{
  "model": "image-text matching model",
  "fusion_encoder_norm_position": "pre",
  "fusion_encoder_moe": "top_k",
  "beta1": 0.85,
  "eps": 1e-10
}
Rows from block 4 of the image encoder, named by matrix and row number. Rows with one number belong to one neuron. Each number is 128 + 24 x the weight over its row's rms, rounded and kept within 0 to 255. All counts start at 0.
# gate: MLP gate (encoder.blocks.4.mlp.gate.weight, 512x192), inputs 128-159
# fc1: MLP up (encoder.blocks.4.mlp.fc1.weight, 512x192), inputs 128-159
# fc2: MLP down (encoder.blocks.4.mlp.fc2.weight, 192x512, transposed), outputs 128-159
gate.115 [119 188 147  96 111  83  96 149 134  79 144 132 101 105 101  77 124  80 100 127 113  94 140 140 148 138 126 125 103 189 115 107]
fc1.115 [121 124 150 157  90 131 147 136 147 156 136  95 135 162 160 122 135 136 129  94 161 115 170 126 130 138 153  94 151 155 142 172]
fc2.115 [145 117 115  63 114 137 116 163 109 112  95 122 124 158 120 103 143  99 140 167 132 125 148 125 132 123 151 105 100 127 129  92]
gate.116 [166 143 188 110 153 146 137 123 158 132 122 150 104 160 147 145  96 115 143 101 108 160 141 115 134 126 140 114 114 177 139 142]
fc1.116 [102 113 133 115 127 102 166 129 131 152 138 114 118 149 105 136  93 131 149 101 124  86 137 120  96 157 150 138 150 151 136  91]
fc2.116 [104 143 100 117 135  83 123 142 100 107 111 123  98 136 141 130 164 118 137 155 155 106 144 152 126 118 142 110 139 122 160  96]
gate.117 [ 97 143 136 117 147  68 121 146 149  70 169 126 133 106 112 108 161 150  98 130 109 102 123 142 106 133 102 147 131 117 134 106]
fc1.117 [122 156 101 138 128 155 127 122 161 145 148 148 129 194 145 108 117 100 172 131 135 153 144  95  86 128 117  88 111 164 135 105]
fc2.117 [123 123 114 123 146 109 149 141 147 130 148 115 157 114 135 122 177 125 143 165 173 136 134 141 157 118  92  95 112 147 120  64]
gate.118 [131 135 116 137  66 120 108 132 132 124  83 141 136 107 135 163 120 137 159 100 149 135 184 133 136  78 145 125 116 123 121 190]
fc1.118 [114 103 143 112  99 158 156 122  96 118 137 143 108 101 139 110 127 129 126 130 160 200 118 137 180 130 109 178 128 142 146 100]
fc2.118 [109 160 133 118  93 150 102 118 110 109 134 117 160 140 131 108  83 107 142 121 135 116 115 109 157 120 139 153 145 136  98 131]
gate.119 [122  87 134 134  91 145 137 108  95  88 124 161 140 146 165 118 137 109 144 145  92 104 141 145 158 151 163 126 132  96 191 149]
fc1.119 [137 124 136 147 120 147 103 101 169 108  98 139 152  66 117 126 116 125 150 143 126 109 137 124 133 113 137  92  89 132 110 156]
fc2.119 [140 172  99 160 132 104 100 144  93 145 123 119 191 136 142  93 101 113 100 104 126 105  82 109 125  90 128 143 121 120 153 129]
gate.120 [141 118 154 116 146  88 157  65 113 150  92 171  98 143 116 114  98  86 119 119 127 147 118 121 188 126 134 135 130 136 135 137]
fc1.120 [178  87 104 128 133  97 122 117 108 119 121 114 155 119  80 176 133  92 101 145 124 100 176 151  94 154  96 136 157 162 102 146]
fc2.120 [158 145 127 162 115 130 124 115 141 108 135 130 145 113 126 166 112 138 144 101 122 133 126 115 108 122 154 127 150 102 128 143]
gate.121 [127 112 124 154 142 169  98 164 122 125 168 122  86 141 169 137  87  96 126 126 125  90  99 142 110 158 122 111 172 158 128 116]
fc1.121 [126  99 120  86 112 131  93 139  92 137 114 150 143 154 131 123 128 112 158 125 143 178 121 117 152 103 116 140 164 118 153 151]
fc2.121 [144 149 154 139 116  91 148 145 164 131 139 103 122 135 117 124 175 165 151 126 123 131 158 145 119 101 104 111 119 103 141  73]
gate.122 [140 147 145 145 161 130 114 125 113 136 105 143 110 124 126 120 129  81 147 153 104 155  82 149 165  86  75  82 129  90  67 154]
fc1.122 [158 123 151 130 133 179 102 158 112 150 112 106 167 165 165  87 106 101 146 142  92 150 134 110 105 122  92 116 142 110 147 153]
fc2.122 [120 193 122 138 153 131 138  94 131 124 137  97 117 162 133  83 110  71 135 104 126 142 144 159 104 107 109 128 172 136 135 150]
gate.123 [ 87 177 105 117 129 180 116 163 174 150 156 128 162 120 104 133 113 131 147 141 117 100 102  90  88 123 128  92 175 139 135 140]
fc1.123 [ 96 119 110 120 124 121 168  97 116 111  91 128 138 163 152  97 150 100 185 147 115  88 103  92 164 156 148 127 149 108 125 105]
fc2.123 [168 128 143 119 116 126 119  69 124  98  82 174 151 140  87 134 126 137 115 118 130 130 147 121  86 143 125 138 157 107 149 160]
gate.124 [138 135 123 161  86 155 107 117 132 109  93 111 152 177 105 173 174  67 155 107 136 113 145 121 125 156 149 115 107 106 103 143]
fc1.124 [ 97 131 169 139 141 147 136 119 150 124 136 101 129 124 167 170 125 171 173 189 139  87 132 131 146 100 166  93 137 125 156 135]
fc2.124 [133 106 155 142 119 133 103 142  73 113 140 120 162 123 105 143 105 139 102  96 114 169 102 103 111 123 139 134 108 128 108 164]
gate.125 [120 115 140 144 125 165 104 173 104 138 102 105 139 148  94 111 106 132  98 145 153 143 120 144 110 115 103 129 130 145 171 129]
fc1.125 [101  83 149  98 144  76 126  88 131 124 142 113 146 170 112 168 117 117 110 159 164 124 130 132 148 139 140 129  89  83 158 126]
fc2.125 [139 132 159 151 147 149  99 108 128 122 137 112 107 136 117 145 156 140 169 109 121 170 172 141 151 142 176 148 126 118 118 155]
gate.126 [127 108 126  82  94 129  86 108  93 115 167 154 129 117  84 130 115 122 130  94  93 163 148 161 157 169 164 130 168 137 142 123]
fc1.126 [ 84 140  90 110 105 133  99 122  88  96 166 148 115 166  90  91  66 109  91 165 132 119 128 125 165 166 106 141 187 121 104 121]
fc2.126 [138 149 116 118 122 118 163 161 151 106 157 118 149 156 143 132 164 123 126 148 136 144 115 139 114 126 138 106 148 139 151 107]
gate.127 [155  96 145 120 122 136 135 168  71 130 127 173 142 107  99 119 153 140  88 163 160 155  83 144 109 128 105 130 101 121 136 112]
fc1.127 [118 158 117 124 128 128 133 111 170 143 114 146 126 140  85 104 140 129 155 119  87  84  95 105 148 127 179 140 117 126 136 120]
fc2.127 [142 134 117 142  83 177  90  82 138 175 155 139 149 117  85 161 101 122 141 132 134 121 125 103 118 129 106 128 151 134 134 179]
gate.128 [150 159 168 164 124 123 133 134 109  99 133 128  95 142  99 109  98 141 142 120 166  85 123 150 151 144 100 168 106 168 142 132]
fc1.128 [129 144 163 124 105 105 120 117  99 110 155 112 133 120 130 176 111 116 137 118 147 155 153 126 155  98 118  91 107 117 110 151]
fc2.128 [121 164 133 172 123 102 105  73 114 130 112 171 162 152 135 128 131 148 173 136 162 155 140 169 131 154 146 102 135 134 179 143]
gate.129 [128 124 105  89 141 135 157 115  88  95 123 135 119 136 123 123 119 147 130 138 133 119 117 127 123 125 122  86 129 158  94 104]
fc1.129 [100 139 109 128 101  98 175 147 135 139 190 135 139 125  95 100 128  91 131  91 140 150  98  92 150 157 145  83 151  94  85  98]
fc2.129 [167 138 169 117 109 134  79 100 135 130 145 180 141 138 124 169 127 170  92 146 138 115 170 108 126 116 115 121 121 101 111 148]
gate.130 [112 158  86 118 155  87 167 120 136 150 115  75 106 121 114 132 149 130  90  99  98 115  90 153 174 106 139 126 127 116 144 143]
fc1.130 [135 139 116 103 158 111 158 112 138 160 146  94 123 140  78 115 114 139 126 131 166 132 170 109 138 160 146 108 144 162  94 155]
fc2.130 [132 118 134 128 112 104 166 158 173 111 131 112 147 144 135 102 134 118 139 140 162 125 156 141 112 134 124 141 118 167 129  67]
gate.131 [158 130  66 125 136 161 153 167 133 107 142  92 137 173 104 155  87 141  86 144 165 112 187 136 131 151 156 120 157 158 103 137]
fc1.131 [120 147 148 155 109 133  99 130 124 153  64 123 169 150 140 151 120 127 116 118 128 113 134 135 123 127 137 176 113 108 109 122]
fc2.131 [100 102 138 108 121 116 119 139 175 145 140 150 161 163 169  95 153 136 141 112 134 149 174 119 145 112 135 103  88 159 117  98]
gate.132 [147 109 132 141 135 130 149 117 130 109 109 157  88 132 115  93 116 136 135 118 128 160 149  86 129 110 144 171 138 154 151 174]
fc1.132 [125 134  87 119 191 144 122 132 128 145 125 115 124 140 107 145 184 135 117 101 153 136 151 156 156  86 164 112 153 149  92 140]
fc2.132 [162 158 128 128 116 168 103  80 164 141 192 133 141 158  95 154 107 129 100 108 120 151  93 102 103 151 102 140 151 103  93 123]
gate.133 [117 156  92 138 146 138  98 128 142 141 146 112 152 106 164 170 132 176  85 135 145 140 111 141 154 134 108 128 147 132 129 135]
fc1.133 [125 108 144 124 129 133 129 114 127 130 154 128 128 138 109  89  92  92 165 118 110 137 149 150  96 144 105 147  92 110 141 104]
fc2.133 [120 127 127 147 156 126 116 126 145 184 137 102 148  94  86 121 133 127 196 118 132 140 118 136 161 134 140 155 159 117 121 130]
gate.134 [119 117 116 108 119 138 126 131 118 130 114 157 113 106 139 129 129 129  98 103 170 118 154 102 110 151 128 199 174 162 151  98]
fc1.134 [115 120 148  75 100 127 120 125 118 125 167 143 103 133 114 115 107 124 143 101 113 130 157  87 162 133 115 110 116 155 147 123]
fc2.134 [105 170 111 134 171 153 115 120 143 177 115 109  95 134 109 110 132 159 129 115 168 166 108 137 195 166 145 152 167 111 143 165]
gate.135 [ 89 130 113 133 136 156 138 163 125 100 114  83 141  87 153 121 125 171 113 124 122 171 128 145 105 107 105 134 147 110 120 158]
fc1.135 [120 109 180 125 165 152 164  79  78 118 120 166 115 167 141 111 107 114 122 101 162 130 100 194 160 140 100 162 166 149 155 106]
fc2.135 [127 133 144  90 169 122 120 124 160 123  99 127  87 135 144 158 143  94 123 101  89 175 164 177  82 152 108 150 117 130 120  98]
gate.136 [ 87 112 108 103  97 138 124 113 174 143  96 116 126 129 104 143 133 139  91 117 129 179 109 175 116 120 173 102  80 170 150 155]
fc1.136 [ 84 172 120 133 134 105 143  91 178 127  98 149 105 133 100 157 110 118  68 164 117  94 114 131 148 174 117 102 133 111 144 124]
fc2.136 [126 112 113  99 154 124 172 144 155 158 123 121 116 151 136  99 119  79 127 139 125 124 117 121 135 127  99 158 124 131 143 167]
gate.137 [143 135  67 108 124 129 141 112 106 101 144 115 105 118 105 116  96 135 151 110 158 116 125 140 117 139 143 193 158 156 115 111]
fc1.137 [161 123  78 146 124 124 113 122 111 142 136 149  91 122 150 136 147  93 109 113  84 124 126 126  95 136 132 137 144 136 133 104]
fc2.137 [157 147 105 155 140 101 134 106 158 137 152 164 102 130 113 118 102 106 147 138 149 109  83 142 154 161  87 123 139 109 132 122]
gate.138 [124 119 133 115 162 140 141 137 154 122  67 100 110 138 163  94 124 147 159 121 145  70 165  98 119 103 137 175 139 137  76 119]
fc1.138 [112 127 114 134 138 109  98 151 125 103 107 158  96 120  88 122 168 109 114 132  78 159 156 114 146 169 101  96 140  77  80 102]
fc2.138 [151 107 105 146 142 152 121  79 152 134 123 133 113 164 144  86 144 139 104  91 130 116 148 181 140 156 138 119 147 135 126 133]
gate.139 [132 122 160 141 153 101 137  72 151 179 131 177 148 126  99 163 137 159 161  82  97 142 100 172 145 109 144  82  96 134  72 159]
fc1.139 [133  66 151  95 123 126 124 115 115 133 118 164 132 100 125 153 164 118 126 153 117 115 136 135 162 159 113 101 128 100 123 160]
fc2.139 [105 130 138 140 108 102 118 147  78 125 119 122 161  83 104 139 119 134  95 101 100 134 145 143 134 144 133 145 121  98 116 137]
gate.140 [176 120 150  89 160  97 117 132 127 145 155 122 129 166 119  74 149 110 135 141 141 123 131 143 171 110  96 137 139 187 136 119]
fc1.140 [122 144 149 128 125 136 109 147 125 133 133  89 131 179  99 125 109 151 102 129 132 100 154 153 117 153 134  83 109 126 154 140]
fc2.140 [102 110 125 120 124  84 136 121 114 109  73 104 127 117 121 139 126 109 141 112 142 113 127 148  79 161 130 113 166 159 181 106]
gate.141 [164 125 136 134 122 123 170 114 132 115 165 101  87 131 126 151  95 114 110 178 139 137 146  98 145 107 137 139 116 118 127 149]
fc1.141 [139 136 105 164 166 132 136 113 103  99  90 152  99 142  97 144 130 108 152 149 153  75 134 141 169 120 157 143 145 124 176 102]
fc2.141 [127 107 134 119 178 177 122 147 191 162 137 114 124 109 125 150 124 145 137 103 103 165 105 131 131 134 159 125  96 123 113 166]
gate.142 [ 88  97 152 110  93 109 116 100 105 120 134 113 147 109 160 155 132 130 142 142 130 102 139 124 104 141 105 147 132 127 133 129]
fc1.142 [183 141 106 129 111 115 145 140 138 118 107 118 138 157 130 178 151 115 119 179 149 137 107 132 123 174  97 112 123  92 138 124]
fc2.142 [114 109 114 163 101  66 121 136  92 129  98  85 148 112 141 154 128 150 122 149 176 126 122 106 137 162  90 157  97 126 123  88]
gate.143 [132 210  92 110 165 116  75 100 152 113 149 121 122  90 126 110 172 133 139 139 108  86  93 133 141 131 136  95 156 146 117 141]
fc1.143 [104 139 160 145 110 108 138  60 182 152 127 135 135 110 107 123  97 142 109 127 145 119 122 172 103 113 123 158 115 160 148 136]
fc2.143 [101  92 165 147  67 135  86 146 110 116 115 123 120  90 135 142 144 151 151 100 111 132 174 117  97 149 125 108 118 133 118 110]
gate.144 [172 114 106 113 102 119 147 132 100 121 114 147  92 132  91 141 147 103 134 115 108 153 125 103 123 118 112  98 129 114 121 128]
fc1.144 [125  94 143 110 113 115 136 113 135 110  97 134 155 109 119 157 143 197 134 107 120  83 123 122  91 122 147 128  93 157 113 124]
fc2.144 [143  79 126 143  97  92 125 121 129  76 110 142 138 140 174 128 132 131 112 130 131 100 168 123  85 162 122 140 103 146 137 108]
gate.145 [156 128 119 106 189 131  85 149 115 144 133  94 128 109 143 110 136 161 156 159 125 163 151 136 134  85 120  74 129 141 121 116]
fc1.145 [113 131 101 109 127  97 122  97 124  86 137 162 147 114 167 135 134 110 112 132 116 102 142 115 156 130 155 105  91 130 141 122]
fc2.145 [136 124 115 111 144  97 138  93 161 135 144 161 117 134 119 123 103 107 105 138 142 104  99 143 167 139 123 124 102 143 150 141]
gate.146 [108 112 125 158 136  87  97  92  82 142 107 147 149 141  94 123 113 163 159 139 145 125 101 158 139 113 158 160  92 115 156 135]
fc1.146 [156 146 101 165 154 135 125 126 144 174 111 144 125 126 158 166 110 112 129 141 104  94 137 125 145 111 121 134 140 153 144  92]
fc2.146 [129 114 129 140 116 135 151  98  94 114 126 108 140 128 127 141 107 131 141 119 127 133 144 110 117 148 108 153 128 173 136 100]
gate.147 [108 123  97 162 127 140  92 167 154 124 133 118 161 116 143 138 132 126 115  98 169 111 148 122 113 126 109  99 143 130 118 125]
fc1.147 [ 99 130 137 166 110 152 121 133 107 164 124 124 127 118 167 138 130 134 126  89 149 130 153 193 138 114 134 110 170 195 120 114]
fc2.147 [143 170 120 150  83 161 116  78 141 124 139 171 179 153 121 116 136 136  55 154 138 109 109  98  98 110 123 140 127 124 141  99]
gate.148 [131 109 127 157 122 102 116 138  97 103  81 158  99 128 170 147 105 151 142 100 137 131 125 114 148 113 155 108 125 136 121 160]
fc1.148 [153 162 113 117 138 117 109 160 132 124 168 158  98 106 144 172  98  98 132  96 122 158 102 122 137 114  92  76 156 152 109 108]
fc2.148 [116 153  98 162 150 111 124 124 115 148 136  91 116 132 147 134 115  96 101 145 167 122  97 173 124 122 136 117 112 142 168 120]
gate.149 [142 142 127 141 106 148 131 139 128 137 155 127 164 142 108 138  71 133 141  86 127  99 112 138  73 151 162 116 129 105 113 148]
fc1.149 [119 124 157 126 148 154 126  83 168 133 110 141 114 131 124 130 139 134 166 103 103 155 168 146 133 145 119 153 118 146 128 109]
fc2.149 [128 125 106 157 137 150 121 109 129 129 140 142 145 133 127 154  91 145 106 123 148 154 106 102 173 106 122 134 172 140 113 100]
gate.150 [130 110 176 125 114 190 116  98  98 123 100 133 131 154 179 193 117 127 122  81 114 113 125 166 131 141 144 153 160 159 124 130]
fc1.150 [139 134 116 145 129 143 128 171 115 155 111 124 131 117 145 147 135 135 157  95 112  89 104 143 116 128 134 125 159  88 132 137]
fc2.150 [148 142 121 143 110 121 153  96 122  99 140 128 152 162 124 132 126 158  93 148 132 113 152  82 129  85 155  92 136 117 138 102]
gate.151 [152 121 130  92 103 112 131  94 131 104 132 134 146 116 144 153 170 110 120 105 147 107 142 139 187 113 125  86 133 181 164 121]
fc1.151 [111 139 160 131 179  78 118 121 165 143 115  75 127 142 108 123 148 166 125 144 106 124  67 125 124  95 147 125 110 119 122 130]
fc2.151 [112  92 145 148 150 140 171 120 191 127 122 107 103 166 136  87 171 105 159 133 137 109 152 154 110 139 110 101  84 107 108 100]
gate.152 [116  84 152 136 174 139 134  77 120 158 140 152 115 121 134 109 105  97 124 118 144 111 118 114 138 138 139 163 162  98 108  90]
fc1.152 [121  72 135 141 104 137 144 172 152 159 102 172 120  74 111 104 146 124 144 138 123 122 115 146 145  99 141 148 136 132 160 141]
fc2.152 [129 125 130 105 147 140 163  98 132 155 141  94 101 144  96 114 164  95 172 147 114 122 120 162 122 125 133 162 148 168 107 127]
gate.153 [127 113 138 128 134 103 132 165 137 133 133 127 155 138  76 101  82 119 156  83 132 126 139  97  69 123 102 103 152 118 124 167]
fc1.153 [133 110 106 130 134 151 136 119 133  94 134 142 130 108  77 150  98 144 152  88 126 167 163 113 144 128 145 156 117 138 102 108]
fc2.153 [132 125 129 110 134 130 147 115 139 126 129 143 130 148 135 117 154 143 137 136 162 153 107  96 129 127 149  92 140 102 125 121]
gate.154 [159 119 134 156 113 160 131 125 136 168 177 142  99 119 162 107 123 151 132 104 109 140 163 152 135 120 117 128 153 132 137 150]
fc1.154 [134 161 127 159 163 121 103 144 120 130  99 126 129 108 139 142 126 126 114  78 123 128 125 110 120 130 182  75 108 103 124 180]
fc2.154 [175 137 126  96  93 150  95 152 106 113 105 171 123 140 163 148 130 183  97 148 123 135 130 127 126 123  86 130  74 123  98 180]
gate.155 [130 148 140 132 152 160 129 149 108 142 172 134 107 156 159 115 110 113 149 138 128 117  93  77  72 171 113 183 142 121 101 173]
fc1.155 [109 113 130 133 150  91 172 164 175 137 119 164 150 103 115 151 123 128 106 125 161 109 142 130 141 112 132 140 145 128 149 103]
fc2.155 [ 90 140 118 112 135 139 139 181 155 173 106  96 108 134 155  97 131 126 170 129 109  82 105 138 108  72  87 187 149 168 122 104]
gate.156 [111 143  82 159 139 129 102 107 112 106 150 123 113 129 121 139  99 123 123 108 106 137 122 143 170 130 106  83 161 138 123 104]
fc1.156 [138 124 129 152 138 127 122 122 117 109 153 141 102 101 125  88 143 166  97 123 149 115 128 108 136 139 144 162 130 143  92 135]
fc2.156 [163 153 103 136 119 105 129 114  99 175 148 125 175 122 122 102  92 122 117 111 148  97  94 111 160  97 125 116 138 127 159 134]
gate.157 [106 152  93 161 154 118 135 107 101  88  97 150  81 139 141 127 100 157 108 138 137 104 106 123 158 105 115 116 133 103 144 166]
fc1.157 [120 106 142 153 166 141  90 104 135 136 124  94 130 123 166 143 174 163 162 140 105 128 145 132 135 100 131 116 163 103 108  93]
fc2.157 [160 108 144 118  77 102 134 139 100 141 105 123 152 106 141 148 108 146 176 117 149 136 128  87 118 163 143 123 133  78 112 138]
gate.158 [113 107 144 112 115 116  75 102 128 102 120 128 125  82 130 147 133 153 148 149 132 167  98 162 130 117 116 132 157 151 152 145]
fc1.158 [122 166 110 128 148 104 150 103 129 146  85 109 172 116 125 172  75 109  67 132 112 138 148 166 114 176 137  97 152 174 135 136]
fc2.158 [161 126 102 159  93 125 105 135 106 109 125 124 126 141 162 121  98 138 116 126 179 120 121 126 125  99 144 104 159 152 155 114]
gate.159 [111  99 152  99 142 120 107 110 147  92 132 109 135  99 114 104 121 147  95 157 118 151 133 153 159 102 126 111 104 146 125 164]
fc1.159 [181 132 102 126 109 148 152 157 127 153  92 138 108 127 150 140  97 148 100 153 113 159 127  90 138 139 101 137 119 127 112 155]
fc2.159 [159 144 125 123 146 150  93  80 139 137 121 122 136  89 142 165 134 127 129 132 119 139 141 143 113 127 160 114 102 152 136 116]
gate.160 [131 107 117 104 124 109 121 122 166 178 129 137 125 161 133 137  97 134 134 151 130 183 130 152 178 105 122 138 118 106 199 134]
fc1.160 [110 165 159 153 143 105 116  87 122  97  94 125  95 111 121 137 149 115 151 133 143 148  86 137 137 104 120 165  96 111 171 125]
fc2.160 [120  72 144 147 114 113 145 133 115 156 100 118  88 156 152  83 127 100 142 157 129 143 137 143 132 124 120 149  96 160 136 127]
gate.161 [ 96 116 134 157 100 123 112 130  52  75 123 118 142  99 151 144 110 160 153 129 104 113 118 110 100 107  80 117 111 132 170 155]
fc1.161 [108 140 118 115 173 133 140 121 189  66 113 146  94 156 132 132 161 116 103 167 120 108 118  77 146 133 125 136 130  65 127  87]
fc2.161 [131 118 162  45 114 114 125 152 127 122  69 172 121 125 118 123 165 138 168 120 126 150 144 114 138 139 151 132  89 127  87 170]
gate.162 [169 129  97 111 101 158 127 136 126 138 133 135 105 106  83 125 158  98 102 143 168 144 136 132 139 124 133 154 123 124  94 169]
fc1.162 [153 128  96 168 128 107 115 129 127 112  93 108 162 102 114  96 140 101 149 156 139 107 100 137 138 123 125 122 105 101  96 139]
fc2.162 [115 114 130  75 144 149 150 120 152 126 136 149 119 103 145 134 141 115 106 139 110 134 111 140 142 134 122 137  93 137 105 155]
gate.163 [172 150 129 135 140 129 132  95 122  74 112 140 149 150 157 111 111 132 148 119 115 130 139 118 145 104 151 130 137 116 149 179]
fc1.163 [145 109 131 111 115 133 175 140 110 122 107 134 117 103 101 113 112  97 128 143 126 136 109 140 150 122 109 145  89 157 125 123]
fc2.163 [129 148 138 145 173 140 126 101 125 135 150 142  99 144  99 104 119 129 114 138 104 149 108 160 161 114 120 172 130  90 124 151]
gate.164 [111 174 161 134 100  91 178 158 126 132  93 167 155 120  97  98 113 132 113  97 118 118  68 119 117 146 178 139 136 111 118 133]
fc1.164 [100 133  88 110 155 120  91 118 136 103 114 128  98 101  92 165 172 140 161 150 125 128 179 136 149  94 108 119 143 135 115 133]
fc2.164 [156 144  95 145 144  86 112  91 104  99 149 155 146  92 146 118 121 113 107 152 134 160 126 151 114 145 183  99 168 115 157 128]
gate.165 [134 115 138 134 177 116 149 155 126 148 100 162 119 130 119 137 163 151 108 129 120 175 108 155 103 100 121 108  85 161 139 131]
fc1.165 [135 112 162 167 147 109 116 124 122 119 125 115 154 147 182 169 131 122 164 168 121 100 126 131 128 116 105 144 139 149 111 148]
fc2.165 [152 125 137 143  89 102  94 111 119 169 124 100 127 135 126 111 134 132 156 120 143 110 145  93  83 128 141 150 179 156 116 158]
gate.166 [118 130  96 142 153 130 140 136  71  94 161 129 119 125 156 117  93 103  94 140 125 108 121 102 107 117 117 131 149 147 118 142]
fc1.166 [160  95 182 134 107 113 142 128 160 119 100 137 116 119 133 130 107 147 138 139 133 122 147 123 145 154 144 146 128 121 152 153]
fc2.166 [ 90 124 138 116 165 142 141 115 131 103 120 115  96 110 140 113 151 100 119 128 104 170 148 186 144 127 131 142 120  95 138  75]
gate.167 [120 134 125 127 106 154  94 143 162 173 113 100 156 105  94 186 104 113 135  87 148 139 134 119  87 118 145 113 160 141 135 104]
fc1.167 [106 139 145 148  91 122 177 161 128 125 174 113  85 158 105 156 125 145 127 102 117 146 110 139 139 113 116 138 170  85 112 173]
fc2.167 [160 133 156 163 102 152 108 107 100 125 165 128 164  95  93 112 118 134 106 144 106 102 129 126  98 141  89 131 152 150  71 131]
gate.168 [125 107 118 146 151 113 140 164  66 163 115 162 137 149 159 100 133 101 158 143 152 145 157 156 108 130 158 134 154 135 121 134]
fc1.168 [156 144 118  97 136 136 146 129 144 143 109 138 120 119  94 124 139 149 163  93 119 102 159 125 139 147 171 106 124 160 115 100]
fc2.168 [126 140 106 122 132 151 130 156 153 118 143 121 145 132 118 121 127 128  94 106 127 115  80 156 133 135 126  81 112  86 159 166]
gate.169 [102 151 137 137 123 155 168 120 158 134 135 124 115 118 144  95  97 134 112 145 126  99 131 103  88 156 124 168 113 177 102 127]
fc1.169 [126 134 156 150 120 114 145 157 122 127 120 135 124 121 172  84 142 134 103 123 173 121  84 122 113 164 121 142 131 135 170  70]
fc2.169 [105 150 142 111 139 148 100 148  91 157 152 107  82  92  98 163 106 120 128 111  96 107 104 117 128 121 129 158 101 114 166 140]
gate.170 [111 148 122 190 152 132 113  87 109  99 188 109 101 145 116 136 100 125 167 122 156 116 117 138 136 127  95 119 166 141 141 124]
fc1.170 [126 147 163 104  93 130 160 128 113  94 126 119 116 136  96 137 127 154 140 125  77 127 148 128 167 148  84 131 120 140 100 120]
fc2.170 [ 75 100 114 149 131 141 164 172 109  82 120 133 112 152  98 110 116 114 141 146 126  88 101 159 126  86 130 140 108 115 146 139]
gate.171 [156 116  77 140 107 157 142 143 134 108 118 112 137 136 157 155 164 122 122 155 143 141 163 121 171 108 147 155 127  98 112  97]
fc1.171 [103 114 139  89 115 145  80  73 134 101  98 134 138 130  99 136 117 147 137 144 112 161 100 138 132 107  87 122 108 123 142 130]
fc2.171 [126 112 156 150  92 125 121 151  95  90 105 110 108 101 169 119  87 136 122 144 137  93 101 120 156 118 123 123 106 160  91 112]
gate.172 [126 137 115 157 125 126  98 120 138 123 100 145 113 151  67 179  84 119 117 153 142 125 172 153 112 155 162  73 137 121 117  96]
fc1.172 [122  80 133 159 110 160  97 100 100 148 107 165 119 139 122 156 146 142 148 108 121 114 153 109 116 150 158 104 106 131 135 155]
fc2.172 [146 144 136 136  96 141 170 132 122 138 113 155 169 106 145 187 142 110 139 130  99 136 134  89 102  81 122 130 130 112 112  76]
gate.173 [109 133 117 134  97 136 125 103  98  99 138  95  99  93 148 117  81 132 139 164  97 125 143 108 134 133 102  98 125 117 154 188]
fc1.173 [124 120  88 137 104 112 122  98 138  93 143  97  81 120 105 108 159 103 111 166 151 127 135 128 112 133 133 132 122  76 158 149]
fc2.173 [142 143 159 129 100 125 135 134 158 134 144 164 141 106 118 111 125 106 152  98 106 155 115 129 161 103 170 155 126 108 109 165]
gate.174 [ 85  91 114 133 145 118 130 131 155  91 136  94 103 149 120  98  97 117 127 130 105 122  98 120 166 129 138 116 153  73 166 150]
fc1.174 [142 160 112 150 125  91 138 133 111 141 142 138  99 107 126 127 131 158 173 129 162 133 111 170 149  95 130 114 116 132 108 114]
fc2.174 [ 89  81 145 126 110 134 115 165 127 158 125 129 118  97 101 151 105 133 146  86 106 124  99  68 153 125 124 191 114 125 102 147]
gate.175 [117 125 127 143 133 122  91 141 155 153 133 111 137 149 147 109 133  99 141 109 141 147 123 153 116 152  85 175 109 123 127 126]
fc1.175 [119 169 143 119 163 129 114 151 146 113 127 137  90  91 122 149 137 131 152 105 141 166 124 153 127 130 151 110 135  74  99 113]
fc2.175 [137 103 164 130  86 180 121 136 158 151 148 156 116 141 112 112 135 128 121 152  85 131 156  88 147 148  98 137 113 116  92 162]
gate.176 [ 69 111 114 123 160 135 158 133 110  89 136 154 157 186 110  89 107 176 117 138 125 130 109 113 121 176 122 179 115 152 112 111]
fc1.176 [118 120 126 127 124  85 118 105 124 122  93 100 158 112 137 184 134  87  97 132 177 124 137 123 111  83  80 124 172 127 155 128]
fc2.176 [129  99 154 119 126 114  68 146 128 162  82 171 137  90 168 133 132 186 129  75 144 153 106  79 151 148 135  91 107 112  88 150]
gate.177 [125 109 120 123 101 151 119 103 124  92 114 122 139 151 170 119  98 153 156  95 139 131 117 131 121 147 137 114 136 136 113 156]
fc1.177 [148 137 112 147 151 161 148 124 127 123  98  90 156 162 164 125 101  76 171 131 122  98 124 144 133 173 129 142 159 181 131 127]
fc2.177 [161 118 151 123 149 148 127 112 133 183 132 130 158 146 122 138 159 163  96  83 126 125 109 100 160  78 147 108 144 123 103 151]
gate.178 [108 119 105 112 102  99 111 149 111 109  91 125 147 158 155 104 111 183 156 137 113 102 108 133 112 141 129  94 177 146 102 158]
fc1.178 [155 170 136 107 133 134 112 128 103  65 153  86 125 115 123 111 127 156 163 158 125 149 131 138 126 108 146 102 110 143 146 145]
fc2.178 [115 107 128 121 121 121  92 159  45  92 113  94 156  87 115 137  94 110 124 137 137  97  99 112 183 131 132 102 117 125 156 158]
gate.179 [109 120  94 120 175 101 125  87 159 133 123  85 143 137 126 116 145 147 113 121 173 152 147 149 139 121 116 155 166 109 138 142]
fc1.179 [114  91 134 147 151 174 118 126  98 142 109 156 141 152 134 137 139 164  99 128 165 130  90 164  95 134 151 135 132 120 122 115]
fc2.179 [168 174 137 158  96 111 102 132  88  92 109 104 166 125 116 148 147 119 155 112 167 145 129 105 106 126 104 110 125 161 136 102]